Rows from block 7 of the image encoder of a small encoder-decoder image transcriber, named by matrix and row number. Rows with one number belong to one neuron. Each number is 128 + 32 x the weight over its row's rms, rounded and kept within 0 to 255. All counts start at 0. After the name is the row's rms in percent of the matrix's.
After each neuron's rows are labels from the 100 images, of 14976, where the neuron reaches its highest value: "patch colour" is the nearest of a few named colours to the mean colour under the peak. Only what is clearly more common there than usual is listed. The data: seven-segment displays showing three digits.
# fc1: MLP up (encoder.blocks.7.mlp.fc1.weight, 1152x192), inputs 0-95
# fc2: MLP down (encoder.blocks.7.mlp.fc2.weight, 192x1152, transposed), outputs 0-95

fc1.40 175 [134 155  91 141 156 147 170 144  50 117 102 145 141 158 144  97 150  92 199 143 147 111 146 120 217 117 120 146 118 115  96 132  92  79 136  88 122 100 135 164 104 212 158 117 156 119 113 125 123 103 163  99 142 131  86 121 117  99 151 140 144 133 142  98  65 118 139 171 161 111 123 138 160 114  77 145 180 165 190 175 132 127  83  84 109 149 106 149 139  99 100 122 137 148  90 139]
fc2.40 189 [135 112  43 161 147 106  86 139 184 143 133 135 111 129  82 156  80  73  97 223 109 143 125 140  69 151 123 140 125 131 186 118 153 147 141 171 136 127 111 110 128  71 125 208 113 134  19 131 126 189  78 153 122 121 171 142 115 127  97 116 142 142 122 134 180 145 129  88  94 124 128 109  82 123 178 150  47  85  92  95 128 132 173 167 169 108 138  81 115 163 156 131 111 101 168 128]
patch colour: green

fc1.270 143 [161 166 138 112  90 123 138 159 105 128 129 143 195 121 156  90 103 135  73 127 172  76 130  90 169 117 171  94 115 133  84 129 146 147 118 152  41 200 153 137 129 128 148 143 115  53 119 186 136 152 109 150 141 160  95  99 159 110 140 113 113  97 165  82  97  88  79  61 107 130  98 128 131 104 108  84 137 101  82  97 158 161 137  96 123 154 129 103  95 127 128 121 140 164  85 107]
fc2.270 121 [109 132  36 205 200 140  86 114 145 133  64 137  80 130  97 153 137  67 152 176 154 131 108 122 150 148 113 122 139  99  93 137 129 125 135 138 140 105  73 122 134 144 126 181 166 159   2 119 155 113 122 115 134 162 158 119 124 133  86 136 232 171 101 174 150 166 139 144 172 117 138 132 120 132 124 147 127 197 136 176 107 122 138 161 137 120 104 140 158 127 111 106 135 119 106 139]
patch colour: grey

fc1.482 166 [183 159 120 124 104 142 144 159  98 158 146 103 130 156 153  41 123 108 130 153 163  88 137  98 137 131 180 128 130  95 118  75 122 182  81 161 103 134 182 125  78 136 128 137 119  80 163 216  91 163 133 143 118 130 144 121 177 105 142  68 104 102 157  72  68 121  61 100 113 178 119  96 107 102 138 112 122 145  91 100 139 157 129  72 155 108 143  69  98 136 130 159  77 106 126  88]
fc2.482 149 [113 129  22 206 187 128  78 129 141 125  62 161 104 113  62 161 135  69 139 208 126 134 113 131 146 120  87 111 124 104 116 152 136 115 133 168 111 127  80 120 111 136 148 187 151 146   0 114 152 133 105 106 136 153 129 104 115 127  97 148 241 159 112 145 135 134 117 121 139  88 116 167 115 142 140 131 111 160 121 149 123 139 178 155 163 138 104 171 150 152 124 105 166 123 129 142]
patch colour: black

fc1.525 153 [129 149 134 139 146 129 108 110 180 106 146 114  64 123 126 201 185 123  92 157 129 113 130  82 136 127 154 162 147 115 143 114 181 160  98 145 146 114 151 124 133 138 102 134 109 195 121 164 103 141 143 121 154 132 186 130 144  96 113 129 127 143 160 215 171 208 121 196 142 137  95 134  62 106 160 149  98 112 173 100 123 156 153 155 105 189 180 132 128 139 113 148 111 173  89 143]
fc2.525 139 [130 116   3 186 102 145 131 123  65 131 107 143 164 131 121  65  87   0 151 217 163 121 138 138 139 149  95 126  97 119  82 128  59 114 148 109 116 158 151 134 129 109 133 197 152  99  61 142 147 142 146 141 114  95 106 137 132  97 160 120 181 140  91  78 127 105 125  83  91 137 128 134 182 104  80  96 147 159 118 138 161 105 156  85 127  89 111 118 157 147 126  96 148  97 159  75]
patch colour: black

fc1.591 125 [161 115 143  86  97 165  94 168  63  99 152 171 147 146  81 118 108 127  63 132 129 140 167 115 109 107 110  84 129  74 115 101 125 125 165  99  24 124 145 123  76  85 150 126  65 121 117 175 141 158 142 123 140 138 124 118 125 136 100 116 116 140 170  89 114  92  73  40  83 113 104 165 119 132 108  94 149 148  91  92 120 145 121  56 130 132 154 132 102 146 165 150 204 112 111  96]
fc2.591 107 [ 91 113   0 200 179 140 129 117 139 114  56  97 119 116 119 143 145   8 136 214 123 127 111 112 171 138 100 129 115 117  89 156 115 132 100 124 123 119  93  97 131 125 108 198 200 140   6 118 149 118  94 102 136 149 137 117 144 132 105 132 239 155 128 166 140 176 147 175 156 131 133 142 123 132 131 131 162 175 143 162 134 113 143 150 133 167 125 156 143 117 122 121 128 125  90 142]
patch colour: blue

fc1.89 152 [112 161 107 140 141 147 164 116 157 125 117 146 119 140 128 133 177  88 139 126 141 103 127  94 207  53 103 156 138 108 140 171 159 137 114 102 141  93 101 117 100 188 100  98 122 175 132 139 118  52 168 108 110 146 168 102 142 117 111 148 137  93 161 171  92 187 126 209 177 127 136 143 128 125 124 143 182 114 195 128 128 125  97  98 119 199 123 150 130  95  88 128 141 179  91 173]
fc2.89 161 [145  91  47 147  91 128 115 124 109 133 134 123 153 120 114  91  80  47  99 231 112 147 131 142  71 204 121 140 133 128 120  83 114 105 133 121 126 176 133 133 129  53 156 229 124  83  64 144 134 211  92 153 143 141  99 135 126 129 137 112 126 125 126 101 175  99 120  62  70 142 132 114 122 121 130 103  81 113  66 111 143 113 171 138 140  51 130 101 112 136 173 145 114  67 170  82]
patch colour: green

fc1.479 119 [143 170 136 151  88 144 158 145 147 163 137 140 137 112  92  76 149 153 113  92 154 128 128  92 136  93 148 106 151  96 134 135 113 174 123 122  52 154 162 104 148 138  92  94 139  48 160 168  98 134 155 181 105 133  90 118 146 148 160 143 126  99 177  90 111  69  98  51 103 159 104 112 127 113 118 120 126 123 109  77 168 226 110 118  98  74 151 114  64 123 127 166 175 118 126  70]
fc2.479 086 [ 85 115  98 188 202 132  91 129 151 118  62 103  88 115 125 158 146 135 148 146 145 125 119 117 176 155 119 121 133 127 114 158 121 108 127 130 153  97  86  97 137 170 142 139 193 150  83 112 155 104  91 106 134 143 155 133 139 141  95 146 192 167  94 192 140 190 146 150 192 108 158 148 122 154 133 129 164 194 139 165  96 116 128 183 142 131 116 169 141  95 129  94 138 136  99 159]
patch colour: grey

fc1.742 150 [114 125 125 164 111 193 106 133 134 144  95 171 185 141  98 138  57 100  83 138 135 167 124 121 110 134  87 113 110 162  86  86 129 139 150 112 139 171 138 139 132  59  88 134 140  97 112 130 123 154  74 150 135  94 118 167 137 168 147 111 128 143 145 122 172 123 119  82 120 116 155 153 171 122  75 138 139 128 134 173 189 143 133  76  59  90 131 108 129 147 183 113 157  86 129 106]
fc2.742 138 [115 176  18 103 154  71 150 142 132  95 160  82  77 121 169 164 206  92 180 131 100 103 121 132 141 112 143 152 132 122 164 175 112 105  79 145 125  78 113 124 121 177 154 120 118 147  35 147 121  98 164  88 117 138 131 102 139 116 111 142 187 114 126 156 107 145 127 202 140 102  76 104  90 140 183  93 106 147 135 102  84 130 137 177 156 166 112 129 132 127  64 117 108 193 102 160]
patch colour: black

fc1.211 176 [145 178 116 122  91 100 114 143 120 178 130 171 156 173 132  61 112 119  93 110 179 100 151 117 153  93 136 146 138  87 129  82  95 162 128 131  84 153 182 134  81 114 103 136  84  94 117 189  72 149 134 156 115 137 119 119 184 113 141  90 154  95 142  51  96 130  62  99 116 183 134  80 135  94 107 126 156 139 123  88 136 135 116  68 138 107 136  59  93 136 140 158  91 163 127  85]
fc2.211 153 [111 130  15 204 187 137  94 128 133 125  70 155 101 120  68 159 134  48 147 211 125 134 118 130 155 128  80 124 126  93 106 154 127 110 123 161  99 123  91 109 106 135 148 197 162 141   0 125 149 139 105 100 141 143 127  94 129 121  97 141 233 142 123 145 131 148 109 120 135  92 102 165 111 140 140 135 116 161 119 148 120 136 182 145 156 147 100 164 145 161 118 114 164 123 126 129]
patch colour: black

fc1.50 147 [115  88 130 152  79 145  97 132 123 119 121 119 128 115 100 127 111 113 106 183 112 136 126 153  77 178 130 140 105 126 107 109 108 122 102 163 126 158  92 116 121  41 155 187 166  61 133 149 139 220  77 149 137 119 144 129 127 117 103 111 158 128 127 113 180 113 117  68 103 145 130 124  69 137 159 117  91 137  73 119 158 116 165 159 164  72 127 103 123 144 173 144 123  84 127 113]
fc2.50 136 [119 167  72 127 137 129 152 130 119 139 112 131 113 139 151 148 164  89 152 111 145 122 130 128 168  55 128 118 125 123 113 168 124 143 131 107 124  82 131 148 121 202 104  73 104 151  39 121 117  35 212 109 100 134 146 123 123 123 155 148 199 101 138 127  79 121 137 176 154 107 136 139 186 129  98 131 171 133 177 112 135 152  79 116 104 168 119 167 139 118  64 125 149 198  93 158]
patch colour: green

fc1.365 163 [148 157  98 142 194 139 102 104 197 133 115 140  93 119 149 206 142  94 103 158 145 111 147  45 161  55 144 134 106 103 167 145 140 166 147 119 137  84 128 115 133 140  55  98 105 208 109 123 136  75 159 131 124 117 157 144 152 121  76 167 129 114 159 182  88 212 144 197 166 131 140 128 111 131 140 136 178 115 184 139 113 132 119 129 130 201 119 146 136 140 112 154 120 191  94 156]
fc2.365 154 [141 110  20 143  71 123 148 126  72 116 120 117 166 119 141  66 107  22 137 215 111 139 130 125  94 198 124 135 133 130  77 104  88  70 101  97 124 182 145 152 130  71 167 214 139  68  47 151 135 176 129 137 146 156  65 130 130 125 157 107 155 123 119  85 156  82 115  85  73 141 119 117 152 111 119  84 108 143  82 116 157 103 151 129 111  57 121 121 127 123 151 128 119  90 142  88]
patch colour: green

fc1.719 168 [163 162 123 123  91 140 133 166 135 163 129 128 134 149 155  78 121 132 123 121 156 115 134 101 142  92 141 109 147  86 127 107 120 178 124 141  76 171 169 150  97 138 107 108  92 128 127 211  90 131 129 131 126 138 150 131 205 100 124 118 123  54 191  91  84  99  63 118  98 164 130 123 137  86 119 163 130 101 159  96 141 147 137 116 103 123 138  94  80 131 126 150 106 132 121  91]
fc2.719 150 [101 106  27 195 192 137  83 118 124 123  61 150 108 117  63 151 136  49 135 207 128 130 115 140 164 134  72 118 119 102 105 167 130 105 121 152 103 123  91 111 107 144 159 184 185 131   0 128 154 136  99  93 138 144 131  95 126 107 118 146 222 141 117 145 123 146 118 118 142  94 116 181 137 146 143 128 131 148 126 143 122 141 178 152 161 158 117 169 150 154 122 117 158 126 125 131]
patch colour: black

fc1.356 116 [147 135 131  98  89 138  72  99 142 115 135 143  85  73 116  73 151 145 109 116 143 170  98 173 174 152 118 156  97 148 137  64 124 168 121 102  60 134 135 104 142 133 199 107 158 109 147 114 142 161 197  80 162 118 145  84 169 144 138 127  96 114 158 155 115 155 132 102 142 181 105 145 141 191 128 130 111 116 144 112 115 119 109  53 114   4 104  84 139  91 100 144 159 123 134  57]
fc2.356 074 [110  65 180 188 158 227  63 105 127 155   3 149 155 142 107 108 128 121 119 122 101  78 159 126 157 151 147 109 114  90  80 103 127 142 139 169 134 157 154 144 122 135 138 119 138 144 102 126 125 105  79 145 187 148 151  90 163  96 103 149 116 129 165 196 135  97  90  85 152 124 171 124 149 119 109 154 111  66 154 155 145 158 170 125  87 135 154 171 132 118 109 146 142 115  66 193]
patch colour: grey

fc1.404 184 [153 147  98 145  65  86 127 147  97 146 124 134 144 166 120  94 137 108  94 119 172 118 128  76 136 114 140 144 124  94 125  90 128 150 127 151  88 134 168 139  92 132 125 152 104  77 116 221 103 149  94 156  88 136 115 131 167 145 137  79 115 102 159  60  97 139  66  98 144 184 121  87 121  60 140 110 106 135 106 117 128 135 125  96 145 122 143  50  85 162 139 135  90 135 109 115]
fc2.404 161 [116 135  19 202 195 138  90 130 138 131  72 164  98 114  65 159 134  65 150 205 128 137 114 132 147 124  77 118 127 101 103 150 130 106 128 169 110 125  78 122 113 135 147 190 152 150   2 117 151 135 109 107 140 154 129 107 112 124  90 149 238 158 116 145 135 136 125 124 139  87 112 166 115 140 133 135 111 167 115 157 125 139 174 151 153 139  96 165 152 154 118 100 163 123 126 132]
patch colour: black

fc1.233 108 [134  96 138 118 141 161 185 163 228 134 147 157 175 130 123 123 117 159  63 110 118 132 125  72 122 101  89  53 126 118 130 147 159  80 127 168  87 157  98 109  84 144  82 124 119  49 123 124 137  88  78 144 109 158  92 104 144 157 100 117 121 102 146  76 108 113  94  44  41 152  76 146 183  87 146  91 192 111  76 122 184 127  94 114 122 139 133 101 130 154 101 123 137 101  84 115]
fc2.233 066 [120 100 212 145 153 173 125 113 112 110  72 124  83 131 124 125 139 185 144  67 170 133 123 130 151 197 140 104 136 112  40 105 117 142 148  85 120 105 132 120 141 123 112 112 226 152 195 112 157 121 112 137 145 122 163 123 152 138  80 121 131 180 132 190 166 158 132 174 164 165 152 131 130 132 101 131 170 199 180 188 105 105 128 114 132 141 115 156 132  97 120 110 129  94  94 147]
patch colour: red

fc1.0 137 [150 108 116 129 118 110 136 138 148 132 115 120 133 106  94 108 101 123  40 146 107 135 146 163 104 167 124 160 153 129 120  81 135 145 103 161 121 134 117 102 127  32 116 130 150  75 108 102 149 236  69 158 138 120 145 112 107 166 137 115 130 126 124 126 163 134 149  66 102 113 155 112  47 185 180 119  72 122  71 117 150 105 146 110 158  85 143  97  86 136 146 154 136  71 151  99]
fc2.0 099 [132 149 134 133  80 157 155 118 136 140  64 113 151 109 166 130 160 123 139  79 104 127 145 109 140  68 132  99 165 135  91 117 135 124 153 106 125 132 159 176 120 169 122  89  80 141  98 132  96  30 189 119  89 169 113 109 124 165 136 131 203  84 191 143 117  85 121 137 113 124 149 131 179 116  94 113 190 132 164 116 143 150  75 106  63 140 156 190  98  90  87 164 134 194  98 171]
patch colour: green

fc1.634 159 [112 142 126 124 140 106 137 126  99 101 122 115 133 114 152 118 209 116 189 131 143 128 133  98 177  83 145 186 131 120 116 150  90  75  79 136 150 129 138 150 111 209 208 120 105 193 144 111 138  82 166  78 121 163 107  99 164  87 177 127 172 132 131 146  93 137 133 197 166  99 111 162 137 102 148 136 119 157 178 134 120 120 108 152 127 166 111 139 149 114  66 135 119 183 110 132]
fc2.634 163 [148  96  47 183 134 154 102 134 149 121 130 150 131 126  86 123  37  43  82 247 156 152 114 131  98 154 122  97 124 127 143 105 157 162 176 114 127 137 129 122 145  64  97 209 158  99  19 126 161 165  94 160 134  90 141 148 103 127 101 125 117 159 121 113 155 108 129  74  83 165 118 124 121 138 113 144 116  99 108 132 147 123 155 108 156  95 138  85 125 151 164 132 138  67 165 106]
patch colour: brown

fc1.708 178 [158 176 124 135  66 110 146 133 117 178 129 139 166 178 153  66 111 129 105 131 156  80 137  71 146 110 172  92 146  94 143  89 134 138 104 186 101 166 183 135  85 157 117 140  99  77 132 216 113 131 106 142 114 133 132 126 161 121 145  68 121  87 155  66  81  85  70  70 124 157 129  99 129 100 129 141 133 111  98 118 151 158 146  74 137 124 158  74  74 153 121 149 116  93 109  75]
fc2.708 153 [108 131  29 197 194 128  75 124 137 127  74 154  85 121  60 161 142  76 150 200 130 132 108 143 148 128  88 124 134  97 106 153 138 113 122 156 116 119  72 120 112 138 150 186 160 146   0 119 150 130 109 106 141 159 142 109 117 115 102 141 233 154 111 152 142 152 126 124 152  96 118 163 119 147 138 136 112 163 120 145 114 139 175 159 160 139 109 165 153 150 119 103 152 126 121 132]
patch colour: black

fc1.561 117 [127 187 139 117  94 108 129 158 134 171 164 139  63 167 189 133 102 107 108 106 180  95 132 142 141  68 160 165 118 114 148  79 142 165 115 137  69 108 126  82 128 133 156 142 123  84 141 158 140  92 146 154  99 100 169 113 141 132 173  80 104  99 152 122 171 159 121 138 129 148 138 148 101 122 126 120 110  98 134  47  75 166 123  62 158 102  61 131 128 104 102 133  83 121 191  55]
fc2.561 070 [132  99 166 201 162 167  76 139 120 109  21 194  77 143  97 106 115 119 159  99 108 133 147 129 161 208 120  96 140 103  97 132 127  62 129 169 107 139 138 169 117 178 213 132 162 109  90  96 140 132 122 103 147 161  94  99 147 146  76 135 182 176 134 137 115  88  98 115 126  94 134 137 134 168 119 159  94 171 114 151 115 130 152 160 118  87  70 172 137 130 112 112 166 128 114 146]
patch colour: green

fc1.372 129 [169 172 123 131  69 104 136 165 144 145 111 145 211 125 110 145  89 149  86  98 140  88 122 132 178  91 124 105 141 126  93 138 116 184  97 159  66 179 171  96  84 102 127 127 136  90 139 182 125 153 163 136 166 145  81 101 127 123 149  86 125  83 176  89 116  84 100  45  86 129 102 125 179 106 115 114 126 135  72  71 164 166 106  81 108 123 145 116 131 169 152 143 148  77  81 123]
fc2.372 098 [101 126  86 171 190 144  89 102 158 119  72 121  68 139 118 145 148 120 147 145 161 122 102 116 153 174 137 135 148 117 102 129 121 119 131 125 153  94  98 113 142 151 145 154 191 154  58 116 148  98 101 111 129 150 163 123 149 138  78 139 181 166  91 196 146 183 138 157 186 133 150 120 110 144 138 129 147 203 136 178  87 103 120 182 145 104 108 155 146 102 118 106 129 133 100 150]
patch colour: grey

fc1.34 176 [165 173 135 135  75 115 145 152 132 190 118 130 158 180 137  65 116 133 120 139 170  93 150  95 160 119 170 166 131 100 119  77 127 157  97 169  88 140 159 125  79 137 130 136 109  78 119 211  93 120 145 132 107 136 132 117 214 119 138  75 147  78 170  73 101 108  55  98 154 158 129  87 133  96 143 106  97 121 111  92 129 133 128  77 120 131 136  60  90 152 156 140 101 109 135  87]
fc2.34 156 [114 133  23 203 194 132  84 133 139 124  70 155  97 115  68 162 135  64 149 202 123 131 113 133 147 125  85 113 128  98 111 151 136 110 130 157 110 125  80 120 117 138 146 182 154 145   0 116 155 131 107 106 135 150 131 102 111 129  90 150 243 156 114 150 131 130 118 122 142  90 109 163 114 146 138 130 113 167 116 152 117 131 181 155 164 139  99 172 150 154 120 102 164 123 130 143]
patch colour: black

fc1.172 151 [150 153 121 113  63 112 121 113  86 165 116 165 167 158 137  65 148 121  92 131 142  85 132  83 188 120 136 142  90 108 119 118 146 162  91 175  74 150 191 159 113 135 115 161 106  84 142 184 103 181 140 143 125 122  94 111 170  98 154 104 123 110 171  92 117 118  66  55 114 190 104 109 173 136 122 142 129 109 106 121 156 177 133  56 100 141 156  53 116 137 151 143 106 119  87 111]
fc2.172 140 [126 126   0 210 196 151 100 116 151 137  53 147  97 122  78 156 127  25 135 201 135 139 113 124 149 126  94 134 132 105  92 142 129 107 127 145 135 111  71 119 121 131 144 192 169 145   0 122 151 121 116 112 135 153 138 117 121 130  80 137 237 175 111 156 148 156 136 134 144  94 131 138 111 135 139 126 119 174 126 156 121 131 149 161 147 140  94 146 150 146 129 110 139 117 124 131]
patch colour: black

fc1.529 147 [130 148 111 100 149 161 119  87 151 132 117 106  71 121 126 168 172 122 122 122 160  95  88 109 166  65 151 183 152 127 146 146 163 130 137 178 155 126  95 111 150 157 127 116 108 151 128 137 137 105 163 118 147 158 158 108 150  67  67 120 137 122 167 192  83 207 122 164 131 150  77 108  89 107 151 140 148 105 156 103  96 154 119 108 117 175 151 131 117 106 101 124 100 185  95 167]
fc2.529 126 [131  93  22 189  92 136 133 119  80 134 108 132 176 128 122  62  80   2 143 222 149 136 141 135 111 169 101 117 106 122  84 121  78 108 139 115 134 176 147 132 130  89 127 207 153  97  77 137 139 148 124 147 121 106 101 149 122 106 162 105 174 138  88  82 146 101 124  75  86 142 137 134 182 100  83 102 138 151 113 134 171 106 155  97 108  75 120 116 151 142 142 105 142  87 162  88]
patch colour: black

fc1.244 120 [129  80 128  72 113 107  69 109 180 124 159 103 129 125 100 157 119 166  43 112 129 158 134 157 123 114 128 133 165  96 159  76 199 193 166 115 106 119 141  92 175 137 123 136  97 150 123 152 139 145 192 112 176 151 156 115 161 113 107 181 100 110 173 205 180 147 124 128 108 175 121 133  48 183  87 181 132  67 151 101 100 111 119 107 124 161 174 120 121 133 151 175 107 167  73 106]
fc2.244 079 [105 133  74 228 130 181 103 143 122 130   0 133 132 158 144  84 147  39 160 155 113 122 176 149 125 132 140 115  94 110  50 176  70  77  69 103 169 119 166 146  69 119 158 156 193 117  56 116 100  64 103 152 142 121 127 149 162 131 101 121 166 163 133 131 132 112 100 155 128  98 142  82 154  86 131  96 105 164 159 171 174 153 146 160  75 119 112 173  99 120  98  80 128 127  98 144]
patch colour: grey